A small image captioner, trained from scratch.
Training: muon at rate 0.003, 9400 steps.
Rows from block 4 of the image encoder of a small image captioner, named by matrix and row number. Rows with one number belong to one neuron. Each number is 128 + 32 x the weight over its row's rms, rounded and kept within 0 to 255. All counts start at 0. Numbers have three digits each.
After each neuron's rows are labels from the 100 images, of 14848, where the neuron reaches its highest value: "peak on" is the class under the peak. Only what is clearly more common there than usual is listed. The data: made-up road signs on poles.
# fc1: MLP up (encoder.blocks.4.mlp.fc1.weight, 384x128), inputs 0-127
# fc2: MLP down (encoder.blocks.4.mlp.fc2.weight, 128x384, transposed), outputs 0-127

fc1.367:101101075038137137085099153122090138079152139119085126111138110060152134133144097125091121095158096126167116080141142128125089115140125089156123105196164126115162120101145156118103165135190110169214141106136099165092124100065129113161173168114117172137042140102157108136144124170124135107128112138109088134068093157115157090146119043107135135114193136137141080103101157083108120196134
fc2.367:158164116179112133150109157113113202113111173098156140082135111166132149128125138152170124134112178155145114143157127096161152159158102091131169159079088103160158151188097129135106147107097096045036088112119125128162101127130105124080146063118138059138231100124119125083089157097149162147134163103152136059142091094165113098119149150108140136132110191076143162165148129146141142081121
peak on: face

fc1.165:071166123166059136144079123130107050110114124194133190091120134104114172177067106099092126133173130147094103116117098171140143098178099115101098142150144148054113107122150121099168121174175107141178100170095091170133108123114126105168132142151141121166118140120099107135099138117148147060164136122166195101159116194130120144164143070118151119108166158055099137073180105118090156117139
fc2.165:176059120140157171126143134117142083132076093148131076093128129206160116160136118181148153169187147104154125117166159098161092134109107088067172104085130095114127176119126113137140134127065129081091110138113181128107089111122129197165151094106082117143056109173114122120125134075128100149084140158128167088198095102187121155100108156160125103112120179135211115111108163159103139143107
peak on: rim

fc1.17:160164107111130145155061112104137049144130120146084111160139131110073134081127084139138115138111102123169078136151082130128124180107166096106131146083096103140120152151172193121142170124129045161138068145113175120085130206127121139161134139083103141102097137148169114085121118108176094115138106121151166156100096138208173021134172167134125118136164090076103168124092120123133127129162
fc2.17:172117138143191119109141135083110164108086080094098203141134163100186140109103151185136203107152087061095154098157153136144137108141077140142125119131179110058154163159118133125140112111081169084129153102123111126050107109130098144108121125161138155113145138108150141157135165146137126140105107152057124109144148182076123203098173088118160108124151159089151092155132113146193182059117
peak on: face

fc1.357:151155108106119102119173162135098152130156158144170129086136147097131151129122103183110079127144126138097114120141148108090147176085150143070085119127095076076103135116180152170175097140108122139105069127096101098098089071090133110154057093189142120159069150134083122141127095159116121085150135106135148093171105165159090150151114176168117187106130158172048122098038113128093083132180
fc2.357:124099164202136165115101077136127135081141155118124112118123092070174135106155170186134112186137177169114119133136142132122125171155118148114090101141125219091179110110130103126122071067085123135073115090152098067069161122121146122144123133169064098144111087087129077105098144171162098112138168136080098158151084147159159129125163163079117127136134176159176109123121132223136129127140
peak on: rim

fc1.153:104133088129111129136097112096110119084095127123111128181085121090105175071137120117181140109160045110160113131119169152049153074160115124092101132139131135130102088154100108079142148143187135081109131122137114146092145169145100142193176110090092143108139144116137102139147047151141041091113139133156138104178122155149197146096118106126153150089062161151145115176158060112091149177170
fc2.153:139122255137159085109129124114122169148138135126190179091188091092159109101116126144147154107141130084105115111127133118111104125194192123069078115122092144157097083123104117092157190137144097089205109160151124099103126122134135107142095092157134138169158172121133151080145148136113125165074129065115088097102070138147160146112096120128139139129131128143081123156179162128171165070068
peak on: face; symbol

fc1.254:109137113142135148120087161107089073174085106175182149112095114166134151181109116140105135172155103095140117113168117097106117109129085136108121135078105105078119140143130067155196117160124162120159097098069122173161140114137140100139166086177126103139118165158117164176179103175166129076214184173137161132157125145170103182113117142131122164127130208027099143124140102167131150130130
fc2.254:138106150068090143157132144161103100135077082105169123096142167130176100147130095178104132104125137135075100099175122084090116153155091105072131095147084109111150149141156055092167129172098145162169130193090111142126087071081099190147138170133126090075133128151109125123144124144165111153142169143181109110230100150155130147123150126156153066145110154116180178082144166170131131164103
peak on: rim

fc1.276:129117160078110121154152135114120113107120137090128096194165135126115173151116079103153096128114031117103172142090169170117093083123140134144127119139101150173108149177136178110150078069097040099163129125205090179177127185119116118169103121149110095113152109124133058154201157106091120099136125175118119103098125081093114134156120158092085156088077098116088130131136086082129130127149
fc2.276:126139184128157153069067128090110093128103173162143113097120152068158158096113206089103172173082163155185103150138124050088158088121096095066166159151171080119177078087137133095153150158122199116145141111133159145087109117090145114108131163082146134103135125126072192094135070170096147127122108144125136126123129155174136127163114135138177146123119107074118134165170122125098169127164
peak on: face

fc1.205:083165154110119100070197107118132133159130175145096101137123130113126133173146182161145124176143129089151163105078151152132143158130102143107129104079131114147121082113159107153126114151191118092107165156114117165066141105152078132131109096076143117178098122090112146121105112206122133139074109105118126153054121100161094208109155100081190084078119129151060075117101144145145195115073
fc2.205:127192130103183144152107175135101082139119069130162118132180107138183132147115106133084151143054103106112173114159156101108142144115129164104131098130159182164123150112140119130116129171117116109113084108184113153126123081133120097124174153186070162046108143110145143148142069113146110137128109133145142170088101112143120091171112122134123142043088158178133132140142100121163077236049
peak on: face

fc1.26:120160158118144139088146127096094119113086140151154138147122160080154117102156149125136122159132107100098164169124139109127129062128198137149150189069091114096124094105122186095130149114182115128117176149151179099150110114147196104147178102117082124197112136100116088133106167105098164108138129093101084099093143064091131081116144040116059181178125115165130164132151104093046112113158
fc2.26:113124145150137133119133136101138108159116095123090130135161174120092151105139133177116122143107099096065058139104149110121141146168107129181108134153175109106113083187172186195080130141108128096118092195134118179096150152120045192110114135152108137128099115145123121076134102190098110225098148113112168125145185099095119190100084131174110129164109181075113129146144107119141064092121
peak on: symbol

fc1.271:185152108106156090140174115117130142151085118124184133113079095117128160191132086101183120139150134156173095140099108106182144120111096069100172128138238084105062169198142145148104164132124131195164149126095123152158128119121092098109111150089127091202102167078168067143145109132101152104114128148155146106120099169054112109156109117109153115155096121164067105110124114113117098116120
fc2.271:128062124146093125077096125136143134180142132147070217154171177189067076099141115108133159147206135121093139127130123128077068116108210108127109186137118165169142112136078106104098138151159128096109123077104174119104069162109115148136080143147086148089133136137110153129130147152167063091158103136162128144130169149167129122130188117122131119089139090181135173107123103198137125141132
peak on: rim